python train.py --arch="resnet_bottleneck" --model="self-supervised image encoder" --dataset="pictures of board games with random positions, seen at a slant" --train_examples=195000 --image_size=32 --crop_scale_min=0.3 --horizontal_flip=true --translate=0.12 --color_jitter=0.4 --cutout=0.25 --method="moco_v3" --norm="batchnorm" --hidden_act="relu" --channel_attention="eca" --depths=[4, 4, 4] --kernel_size=3 --stem="deep" --avg_pool_shortcut=false --widths=[192, 336, 576] --projector_hidden=1024 --projector_out=256 --projector_hidden_layers=1 --temperature=0.3 --target_momentum=0.99 --init="orthogonal" --residual_init="none" --optimizer="muon" --muon_scale="spectral" --learning_rate=0.015 --momentum=0.95 --nesterov=true --orthogonalizer="newton_schulz_5" --adamw_lr_other_params=0.0013 --max_steps=1700 --batch_size=128 --epochs=1.1 --lr_schedule="wsd" --decay_fraction=0.3 --final_lr_fraction=0 --warmup_steps=80 --weight_decay=0.04 --adamw_weight_decay_other_params=0.05
Rows from block 8 of a small self-supervised image encoder, named by matrix and row number. Rows with one number belong to one channel. Each number is 128 + 24 x the weight over its row's rms, rounded and kept within 0 to 255. All counts start at 0. Numbers have three digits each.
Before each channel's rows are labels from the 100 images, of 14976, where the channel reaches its highest value: "strongest on" is what is common among them. Only what is clearly more common there than usual is listed. The data: pictures of board games with random positions, seen at a slant.
# convs1: 3x3 conv, stride 2 (model.blocks.8.convs.1.weight, 144x144x3x3, each kernel summed), inputs 72-143
# convs2: expand pointwise conv (model.blocks.8.convs.2.weight, 576x144x1x1, transposed), outputs 83-165

strongest on: discs on a green board
convs1.64:108136120090145150135073112182144193100091144114130112102149120101126123099132067148163111147119150133101130132159150152122117157098115108110147119110162199129139101147145132112132137129218110128131145134129130119117
convs2.64:147088121125166139142119107081129099125138120122115146128129105115121118142128140113132109136147108108107106130149171142141129159170127113133113107116123135142110143164136165086166117092095120076149089140137146119134126167085127118176124141182147100

strongest on: draughts; nearly empty
convs1.95:133112129128080097132112106141154122125162107080138091153087152139113141120117117126100100114144114167067122161148101149137137126105154127115149097152148164092124159125120114100136125165134123153142162143147119120131
convs2.95:106128129121133074158097128140134138112144107151122097138148114083133119147117150181080117127132129101115160134130139148160148105080142157110083083110155128171100146122126092162104119128125131151125166137109115107128138108149151146137077109107178119

strongest on: discs on a green board; nearly empty
convs1.33:174098136141125135108146111120115142123151104143117123095113108125098085126102107154097096160105128152146143173129170102131116088120154136117152133105139142118100123125082116102183123113159140094113078118118123137128
convs2.33:149148175130087100157118157150104124115125124106165113123143127143124124156143155138105126151088139122110107145136112125182079136117100135146105156100132150177155098144152112165133124123156128139116127142150141142059091106138157168130118125126165128

strongest on: discs on a green board; stones on a line grid
convs1.51:147144087155118137110176097151101125176123147092155125124111159143124168136131122163148150130144171147119121116089140116120107198147119158120146155107152134094124149132112130099155110153117130169126162107114143055101
convs2.51:143095117121116146145125154152193144147103126148105097132154110143119144118124193181114172105117082137121149139156117137128162128102147167125123157150129091167137128140116110152118120112152101179117157118098118164128113144118096107123141107109179166

strongest on: draughts; nearly empty
convs1.92:082101157138139172148094125126130139179122124090076104154071136167134136146147130112158115129105121115118154111107108109150157120146149144133119139181110118118174159136114159128119134089122145111106150127167096117156
convs2.92:181129099100093142102135160162128149178108121117198116146095093129147145155139106180128124115116121108089092114160124082143136141165170109158113144169138121118133118139142151123137113129096110133088173092141131081108066097105113059116131117097114108

strongest on: discs in an upright rack
convs1.79:146118099114113136182118117167104131137083115115106135149141138132063118118134090123104130162151121140145106142134116118162121100121106146127145115057146138168098119134166130160121136113156158134170091141111151134133
convs2.79:105139065117114134114136146110091152106110086138121174105127131120140102121114118122101098139092153099124137128124113096111156107167129137142132140089146109154153143127184146112148105125108101113164146155069132131118113114116107148130160170124150126

strongest on: draughts
convs1.59:123127104096132130096139130100141107084179106105121113140134137123145141120102110174142120120131139143082133098113112122121125143118158146147121147158142155118116117157142123128109080170091128088088111130133119090122
convs2.59:132121164111123137125113155162092107165124109091151151151120119134111124133108144117096104081126110132099129143123115137144154109118152138131154129146142129215165137126091083129075097147103117164086124153095091131109124113183137132117152109137098106

strongest on: draughts; second side has more; nearly full
convs1.70:122130124126149134124101137127122130159182088154086168124148159097120126167166096148145128116171099124121108099120143090136137155129132154100173170155123074169106084121082150101123105133092089124119131138133114114135
convs2.70:094108106106113136118177113119108101130147164138111122121129181116125120123150127121144155140150142172138057115121125071140105149120118138130090116117164133165123119146156142129129150154110126139164123109154110149140091133110114131129148141169135122

strongest on: draughts; stones on a line grid
convs1.5:134116175128120137134160133149128131118123062137091083148147144143131121152121128129164113143086155142112117086124096138120153088130098102129091127133126077154123109102160101140123140131179161133144088121115101153153
convs2.5:126111121133110082125108119128085132077104136127134157109139155098134093131108131108129128098137089072118091162132146136124103094152124139105111156104107121121070147114091115154116119112162124119110113092069114120149112143086109141119117137121067127

strongest on: draughts
convs1.96:132107140110125137093112104137112133117120123100133118113145144171166148140137096141126133158114113133122124142089146120142115220092114089139160181143136137101130111123171137098109117133111155130117118124143155122099
convs2.96:120106118169120146109112148127138101118101107117116115123116113163135097115115129174105138139113095145143136098144118136149136122162126164145117091156114109109092092138087108120117106080130065153100148161141139133106131086159096115145122116140151136

strongest on: discs in an upright rack
convs1.56:167158132135097137141132140109114108108131112186105129155117095159118142073089086132111130111108109139129140154125140109134131122104097121111141123097086109109094115072118091154151120134139115134119085102100134098101
convs2.56:134156111128138159132140130085103134141108115104111107121118093159138129144145157118089113149073183118158116140122192163130128113083144131142152128084091124099122125123170146154098112130119145112136149127137084151160126180125113131124108152138153177

strongest on: draughts
convs1.3:121137171123110127136093152133099148120126115173148089125147118142154125170094110121159099128143151145130136087111162137086146112147112122162139157149113126133140085136153113145091143122106130090142121125131128142136
convs2.3:098133105132134117129116148134127119144171107114148102126132108109134164111164112137073128131129115121115119123132123132112081102168132127090123128120123111094147130166164104120149121113148161109148135105143144152148079094083113093170099139120121124